python train.py --dataset="short pieces for a synthesised band: melody, chords, bass and drums" --spec_augment=true --num_classes=20 --norm="layernorm" --hidden_act="geglu" --parallel_block=false --width=256 --label_smoothing=0.2 --lr_schedule="step" --warmup_steps=230
Rows from block 3, named by matrix and row number. Rows with one number belong to one attention dimension. Each number is 128 + 24 x the weight over its row's rms, rounded and kept within 0 to 255. All counts start at 0. Numbers have three digits each. After the name is the row's rms in percent of the matrix's.
# q: attention query (model.blocks.3.attn.q.weight, 256x256), inputs 0-255
# k: attention key (model.blocks.3.attn.k.weight, 256x256), inputs 0-255
q.108 113:116120127140118134130127069149112147179153130091137144088116157127131125129181170143117112120106154127121162128130088109096138136107125121151114106153152121105146129090071127157166077155103135077112083148106144084123123159146127098094095110109163118115110082147068125135158118151112165143105109133120129163136170101160187148105134108080146127129114093119143121162181091122104197131128132146111138112141123117148133139119153119150121106092156166165121116148130125118114128136149125131135140121155102096146136113144100164106118120113143103140098144104145151161118155126124110104124062119112154154153107127139157148137163110101093152096130116113140112124126090133126163108098132104079137106083130118152120156174136112104151127113152121152096104098120160126123139131090145
k.108 109:144145137110157131152115124129177135107116143137109127169159150086116098089171103127035148173112082156125106137100134122098125119101171152150148126112123108130112137079133180101107120164127103137154145134169127098193154133122136125100118117139113144101090112109114095114124146124123099167137114132113144120134143146115100122099137095132134135175091092109149114153148104159131133129126104125101134152154115131128112124153100194084096129122149125143161112160133123126127140148129101129116144146104091069104119169139165164170193095121124167154179136101125149102074152177126121139131137108095117131124133166129100130112096118119116113100143115137132149142137149114146113132114114093144101132161132113120129145161144136138154135138146092141132098149155109090155115104155115
q.109 107:168159110136139105143101090148138095077112111137133103131113155110142117103156152126083088092085117137136109126110143133096133118134116160115136142132138147120150138162102118150084128137123164094120116131152140117119161128099118140178137140103114147102155141115100131120123142121138160143092137121165151100134121155138115072144097203134142142101111109172099141133102152163132156109112108162116105098128146090123132110114147106135117138139115169142122147138125126164146154118106132158172102131137143126088116142147136101111143116081120117116107132111074139185150101086135150119098126136183181122080137108136106110147153121080158136159120104162144127081104175115127119135065114101068109094105125148088147134113132082112106142156129142078120129115158149128143127143122141
k.109 102:157126139113127127108129141144146151180119107160088102108132140090134131130142178092137114124150150127154149127139134159160173143159104128122065121156161167136107109123163175126085131157150126141153114097137161122117134154133119146118133146120151156129147098089135136120134171140121136095120097132088118145140135104130122168134113103099113139098118106139153108128120110089124079149130140101119128124123103127121121130114111166138150132133121134127114082102223109144131110112154117111139149142107072091142123130143122132097115164120096165102122167163114120109118148152140138105135160136136129110198142130121131114151138182090106108111147095115131120183141150091149113136126140110155117138083119103128169135127151182129130187143063136115139102117117119165131164093095169
q.110 108:121093150116183130130115115103083118134164094137113091122097074160161121118082169118156094141143091113156130124141106099144100114112124103130146149136128134115054106146126110147127151141094135112132145072114170164136111131115138109127135131120131116110127118116133114181105159160115089160161157179084116106107119132109131157144157076167129140123143077122131175118133131101116115148135122101097125121109154072139103149103160140116150157144079131136109102112110125123096120115141118097115161159159162128107153141142128129126152094137084112085115149127098124123137106130108101125128145165160133132141134140109072155154102125163179151131102156106137130144145072121122091122133143143159104150146117129130149100162152105160151145109109104151146158143074140114144156123133108
k.110 111:129084122131050099144145128098122156112141123073142136144061146172127101149115129136148133134169129140140128170097121128164133111126131153155114108082150115101155129139145105102183118098120125168068092142107104081151131099160123106150139118114109117102113136137145138122118122129159145103149122128111153114104083120099121114139119166134165163112149075139130142143145099131140139137088126102160117115104177153145095113151119124117117103115127114136160127115094124123081160141147180120104118105132147160139124162124095161129092130104162127167112144134103153165118105124097147096165130145154187103123091152154117145132103121137143139117149175160116103125142131141139104156129122132127076163143134145134118179087122105103173129119110121142148177147122093132099137147121151
q.111 108:167131145134160124138076116127158135069094150120143090106115116123134106150092122148100107133115155170142128123103164141175156111137108095148139101144136106104138135142093110154167114129124139132152135099108151126132173112119094111120116131134154137101136066139157162121179110134106127109129094165150141127159130144097115154147128105102111114117134160110129134141128077133145086133110149112135093123110160083111109147098142181091076141160140124126123090138120122105153096165126110122119106136136156105147170097111107154134123140121137099148113120120107117122164100129109135154168147102134132133138086134160105067125184103120141146120169106130102145122105095104133100093140146146121093101100102117168103168148118133131128090074153158113153118170117117185124177102131119
k.111 104:131109115132134120121124145114094099120092141106121097147103113126132133182127088144105138185163105139124119118148111113144128169135103115093117114135141137104109102107165124158105142127162177123107146176134170128151137162159166155120098139129116130124155060141133121138109178120094153079145143162129100087162113106130133109117118115150092158109110149110083132137152154118190136152110153147075105143092144155104073164131125110092134124116117137145111074142147130158108154125157151142150115121146156120149103143122176126134086115124105141124132118133131176155121141112127102128125155120149114098163112151135083098122130131133079135117140100117105151121095150136136099127079099165142143165164142104133092100130144109088171114129189092139157142133097125116134140099152135
q.112 106:074129082153130136100112130122107126129091122125147119094155140129139129107120141099114116196167124142160137110161159126181171147120088112163110098109083148113140142110173151134172143126121113142136114116100143086145087104114120131087113110090136168116110097100135146160151160114144120104103135114165166155118079129151114102123097118107123134137123098136121087146131113108104131104114110108148120115129104113115136162116151108160107134131121089115103133105158102124145183120121139103128106079118176092116132091104174118105111159108163137163157129142119134136088118165127152126100110075151124137122139123143098119116163164118137128146123155119159136142160115164082128103047139109119115137143108123114148152121126110146141155153116141134165136103161152170101113083096096
k.112 111:138118107140094132104153117075135100119137140089094090136177166078085140171122122127154140130071163116079138154170121132112122152105129124099125116117136110134123107114127156113089133118116138141145084181099112141127155167118148189122101118169137119142100136163155153151136162148134153136106128109133097142132096119093115160138158150172145149157115092202145108146120129148102126109144160111135149103121112119186123134162092090151143163105087165125134137136086143131155145120116126094115130117114124085076101143147135129151117104117086097149160129108112145154110127138128152106124145133122141104150149098126142086120148078151095119115127124126098135108106118125157167104119122117101128122141108125135079127133110153122138111141164110095139128175079107131113134172097136